From a checkpoint of a small multi-label image tagger.
Model: 32-pixel images, arch swin, norm layernorm, depths [3, 6, 6].
Training: adamw at rate 0.0013, 17900 steps, batches of 256.
Data: trained on rendered scenes of coloured solids on a plain floor, 23.5 epochs.
Rows from block 4 of a small multi-label image tagger, named by matrix and row number. Rows with one number belong to one neuron. Each number is 128 + 32 x the weight over its row's rms, rounded and kept within 0 to 255. All counts start at 0. After the name is the row's rms in percent of the matrix's.
After each neuron's rows are labels from the 100 images, of 14848, where the neuron reaches its highest value: "colour at peak" is the nearest of a few named colours to the mean colour under the peak; "peak at" is the part of the image that holds the peak. Only what is clearly more common there than usual is listed. The data: rendered scenes of coloured solids on a plain floor.
# fc1: MLP up (model.blocks.4.mlp.fc1.weight, 256x128), inputs 0-127
# fc2: MLP down (model.blocks.4.mlp.fc2.weight, 128x256, transposed), outputs 0-127

fc1.128 098 [157 212  88 130 154 110 130 142  96 143 113 151 112  39 165 139 160 175  90 132 140 123 123 133 108 135 122  94 134 100 132 121 132 101 133  84  84 192 107  72 158 195 119 134 133  97 148 118 125 112 127 156 126 150 126 134 140  78 140 137 106 137 157 164 130 132 122 148  95  84 175  72 120 182 134 147  89 136 133  57 120 134 218 122 121 122 147 113  68 155 159 131 160 101 137 138 194 173 111 110  97 119 138 121 162 107 150  87 136 135  54 124 154  92 142 156  95 188 166 134 168 199 168  87  90  96 151 125]
fc2.128 101 [121 113 156 124 105 147 160 148  79 202 100 137 127 154  94 163 123  54 123 108 102  92 117 120 121 122 108  91 155 175  99 128 147 115 110  46 174 167 106 101  87 104 192 169 113  83 131 172 134 101 177 133 140  85 160 118 168 115 120 140 134 100 171  73 136 161 203 108 106  71 101 140 147 110 149 153  91 137 145 133  63 120 150 124 188  87 128 117 130 105  89 156 165 122 103 165 130  98 118  97 104  33 152 122 159 142 111  84 143 143 174 120 154 100 138 110  70 104 126 144 166  67  98 107 103 131 112 144]
colour at peak: brown
peak at: top centre

fc1.75 095 [159 121 159 149 120 114 168 122  87 113 136 132 109  89  62 152  56 132 115 129  84  94 140 159  95 198 127 112 202 117 143 148 147 125 136 178 116 123 120  93 134 171 187  92 113 118  87 116 155 146 164 152 185 138 116 140 118  58 201  88  69 113  98  96  95 168 120 150 128 137 157 123 145 148 121 117 139 117 169  77  73 148 175 157 102 131 141  93 136 139 158 108 162 126  94 134 134 105 186 143 168 121 160  88 145 103 110 126  46 121 142 138 132 169 111 111 134 170  74 138 113 172 181 142 165 141 164  59]
fc2.75 099 [106 119 121 111  76 184 123 136 150 109 164 127 157 110 139 170  85 161 124 104 132 101 104 123 118 129  76 163 142 159  95 137 144 153 126  52 109 137  76 165 168 143 178  35 110 138 139 104 120 127 131 156 121 167 145  95 177 114 108 103 150 139 125  72 119 109 139 151 100 172 118 132 157 143 111 108 105 144  68 177 144 142 175 122 175 117 101 117 119 150 148 111 167  84  61 100 135 184 117 178 141 137 142 108 149 167 102 191  88 145 131 180 152  81  84  68 108 159 151 106 114 155 117 167  75 157  46 167]
colour at peak: brown
peak at: middle right

fc1.40 094 [ 73 140 193 105 133 110  97  94 130 136 117  93 119 121 132 140 149 111 174 210 139 129 148 136 120 211  82 129 149 148 135 124 105 120 100 147 109 147 124 115 146  95 128  51 167 178  89 143  66 166 148 165 180 102 115  89 159  92 132 168 109 200 139 131  69 111 102  91  97 130 149 101 113 141  88 143 163 150 125  98 145 161 113 148 139 116 105 136  83 131  99 208  98  44 173 131  89  98 141 103 131 140 131 145 119 131 137  81 111 134 138 181  97  96 156 157 103 167 147 156  68 138 128 101  71 107 166 153]
fc2.40 082 [145 157  98 133 146 104 106 179 127 121 105 149  98 150 160 159 133 137 147  84 150 145  80 161 174 167  95 130  84 142 140 120 133 161 116 138  58  91 111  84 104 130 106  71 158 118 115 151 165 108  60 101  49 165  99 126 161  70 122 113 137 117 107  90 133 178  93 141 166 125 158 137 191 121 126 161 149 168  82 129 129 158 224 101 144 174 162  90 117 165 126 119  89  75  91 128 184 154 132 165 129 139 102 150 118 124 145 141 154  75  77  63 189 148 133 165 117 165  95 107 133 186 122 119 118 132 136 137]
colour at peak: green
peak at: middle right

fc1.172 092 [135 118 105 158  88  99 170 143  73 115 186 163 111  50 117 151  99 132 107  95 129 124 111 163 179 184 131 113 162 117 156 161  41 161 194  99  86  99 145  93 127 112 155 121 169 134 154 105 160 130 164 124 121 178  99  76 181 137 121 155 112 125 115 115 112 147  98 137 101 146 121 126 173 103  93 130 214 126  99 105  85  92 105 172  92 147 198 119 120 127 102 155 102 166 156 141 153 176 119 106 180 143 111 115 109 129 139 153 127 145 164 115 124 109  71 160  80 132 150 165 111 185 169 124 172 178 132  83]
fc2.172 078 [159 139 186 171 158 125 135 121 142 179 130  96 102 143 143 176 155 136 113 120 156 131 141  95  74 184  55 112 126 162 120 120 144 124  98 104  96 161  78 141 157 166 101 150 141 128  96  13  90  86 144 101 115 181 163 179  91 180  95 109 130 101 131 159 163 113 157 178 127 136  89 171 113 117 133 114  33 136 122 144 189 137 161 169 182 178  82  89 121 122 144 147 117 120 141 161 152 161 120 136 152 143 112  92 116 127 114  99 115 202 150 168 120 132 115 135 163 103 115 120 100 123  97 128 103  64 130 125]
colour at peak: black; brown
peak at: bottom left; bottom centre

fc1.175 097 [ 35 115 124 155 108  86 170 167 137 156 177 154  76 140 141 161 119  63 128 112  88 114 136 122  76 137 119 139 119 172  94 173 158  95 126 107 143  94 166 106  94 125 163 189 110 106 170 126  93 103  79 210 168 146 120 155 180 135 116 106  92 105 136 107 133 179 131 141 120 158 189  80 160 104  72 142 112 118 127 189 119 153  67  90 130 113  89 138 105 190 118 112 151  92 110 121 143  79 155 152  56 129 154  71 188 115 103 136 107 140 143 118 138 149 137  99 114 139  98 132 124 148 116  95 123  80 158 121]
fc2.175 098 [171 146  63 113 163 116  92 118 142 103 155 107 148 112 115 123  93 127 189  80 146 175  77 150  37  96 118 131 140 127 103 120 120 143  75 198 108 107 147 135 149  77 131 134 143 191  96 166 186 146 133 145 124 148 150  95 119 144 175  91 118 130 138 143 107 104 183 121 140  51 236 166 138 127 123  78 150  74 166 124 108 133 103  90 117 100 133 153 121 182 157 106 118 121  60 125 112 131 139 136 118 160 162 116 106 110 115 154 138 150 126 106  77  96 125 194  73 126  91 119 163  93 144 119 157 114 120 153]
colour at peak: pink
peak at: middle right

fc1.146 102 [140  97 157 123 124 148 102 154  93 163  61 163 110  78 110 170 124 114 126 148  84 159 165 145 164 124 177 129 115 153 179 139  89 167  98  52 132 122 131 125  94 199 167 138  96  94 111  72 114 180 137 112 122 186 152  98 103  88  46 138 151 140 173 150  85 130 129 117 105 128 124 145 152 110 167 106 131 154 195 178  96 134 134 130 107 154 151 119 108 113  99 170 152 134 111 184 122 145  99 101 150 121 102 101 130 159 117 117 129 144 137  98  65 161  75 124 198  77  84 122 143  81  47 124 164 146 107 143]
fc2.146 101 [138 119 121 122 138  60 185 182 111  84 172 152 170 159 131 149 138 134 133 143 175  81 178  94 133 131 118  44 137  85 123 158 116  88 132 128 206 104 109 172 166 116 186  52 139 167 112 164  96 153 139 110 173  87 187 104 105 141 159 175 171 137 121 111  94 182  87 148 147 114 123  81 114 132  97 113 108 153 147 134 154 151 135 115 118 206 176 152 107 102 150  82 146 110 120 138 110 165 137 146 117 154 130  90 179  90 143  88 126 151 107 156 141 118 120 158 123 173  83 162 137 159 115 169  86 149 132 179]
colour at peak: brown
peak at: bottom right; bottom left

fc1.181 097 [130 148 164 111 162 109 206  66  95 157  96 164 156  94 121 145  73 120 156 145 107 146 144 137 148 185 112 125 138 149 139 126 116 127 117  78 159 121 130 107 100 160 156 122 103 180 104  91 120 118 133  93 187 143  87 167 114  99 109  95  50 117 172  91 132 198 189 119 132  83 107 117 150 122 146  79 140 148 168 114 112 185 106 129 132 177 110 107 132  61 126 151 109 112 155 131 169 109 198  91  75 137 105 155 138 186 143 161 110 174 108 131  68 152  93 144 123  85  56  83 131  89 161 151 138 136 138 137]
fc2.181 090 [131 154 100 122 108 134 107 146  81  98 142 128 149 116 146  96 155 108 108 171 156  50 162 155 105 116 147 101 145  98 108 150 146 121 144  87 158 146 117 137 157 120 108 179  70 109 148 164 110 144 167 175 100  81 137 121 180 190 188 168 160 129  84 149 131 125 102 174 138 173 160 105 119  99  89 255 154 201 122 143 146  90 131 113  89 136 108  78 123 121 104  90  99 107 141 179 125 159 120  86 135 144  58 129 113 102 136 108 173 122 139 154 165  93  88 158 160 162 160 117 124  92 145 123  82 130  76 131]
colour at peak: brown; black
peak at: middle right

fc1.129 092 [181 140 166 104  65 125 110 152  94  96 123 146 124 207 173 132  88 124 141 135  97 109 143 121 110 162 146 121  98  74 107 176 141  97 101  82 140  92 203 113 110 156  94 144 122 142 127 163 151 162  87 135 107 132 166 159 155 128 158 136  98 158 145 101 133 159 142 157  84 106 123 111 111 169 171 138 138 119 165  90 120 169  97 173  86 123 145 122 142 142 173 150  79 126 148 178  71 111 135 126  98 130 155 121 153 132 103 145 100  81 171 156  60  97  58 111 155  99  16 187 122  95 121 117  80 118 105 102]
fc2.129 089 [ 95 187  71 129 150 109 159 116 116  74 145 131 107 149 109 157 188 116 172 119 123 104 144 135 165 153 106  93 139 119 130  62 108 128 164 158 118 127 143 125 106  75 195 145  82 131 143 100 107 135 112 140 152 141  94 131 110 137 153 150 154 209 120 105  98 128  87 181  63 132 201 120 155  92 181 161 101 143  96 170 125  83  54 103 125 165 105 177 120 132 163 194 127 109 118  97 109 124 142 133 172  76 126 137 190 106 151 124  64 186 109 132 153  94 177 134 152 119 109 125 159 108 144  88  84 116 163 149]
colour at peak: brown
peak at: middle left

fc1.246 104 [ 90 134 151  88 146  85  65 110 136 156  84 145  87  58 163 151 102  91 132 132 125 140 120 199 142 143 146 178 127 175  40 142 154  85 104 109 142 131 116 165  67 102 200 128  95  98  68 106 144  81 146 153 108 159  69 129  88 133 112 143 126 115 119 131 138 139 149 149  83 180 138  97 170 131 166 191 130 164 116 113  82 110 138 108 160  80  80 124 127 145 106 185  89  84 116 123 190 133 119 128 112 108  93 153 135 192 117 100 121 125 193 127 130 115  95 109 152 118 176 152 111  88 143 121 154 155 155 131]
fc2.246 109 [150 101 108 137 122  72 149 144  88 115 130 158 172  88 152 127  83 145 175 115 113 115 151  52 163 163 140 168 159  67  91 121 152  59 105 173  91 137 106 121 112 126 136 168 156 176  93 152  96  98 141 166 106  93 167 105  99 145 214 159 123 155 131 121 142 167 132 154 104 141 209 140 124 133 121 159 155 129 167 127 170 132  97 125 119 109 164 174 150  81 181 134 117 153 191  67 125 143 118 125 133 147  76  85 147  89 107 100 106 102 141 101  68  98 134 169 164 111 181  89 137 170 115 135  69 145 125 105]
colour at peak: brown
peak at: bottom centre

fc1.130 088 [153 115 138 126 167 132  69 175 143  94  59 209  69 116  78 159 152 147 156 137 114 165 161 150 139 185 141 143 109 122 148 104 115  78 143 147 117 109 114  66 103 173 147 103  91  97 112 116 130 155 129 139 103 121 155 139 148 147 151 142 180  96 143 137 124 123 109 125 101 142 123 117 194 126 138 156  89 162 161 120 128 123 175 133 123 119 152 155 110 137 123  82 134 114 178 160 205 130  96 104 162 149 123  98 112 137  99  50 148 110  78 144 208 155 161 105 106 217  84 130 180  63  83 147 103 150 116 144]
fc2.130 079 [ 52 115 102 110 107  62 136 126 142 149 156 157 125 113  73 179 139 132 168 124 141 109  78 118 113 139 118 161 108 210 159 107 107 149 114 139 112 103 181  97 101 140 118 117 136 168 144 139 163 147 134  90 128  84 143 166 149 177 152 107 149 109 143 132  69 190 128 134 137  84 117 111 187 153  96  91  97 173  53 136 114 146  94 142 170  99  87  99 171 143 189 129 138 110  24 107 157  89 156 129  84 113 174 110 134 169 125 165 127 136 103 121 124 152  69 179 167 120 127 106 170 130 120 187 154 140 133 121]
colour at peak: blue
peak at: middle right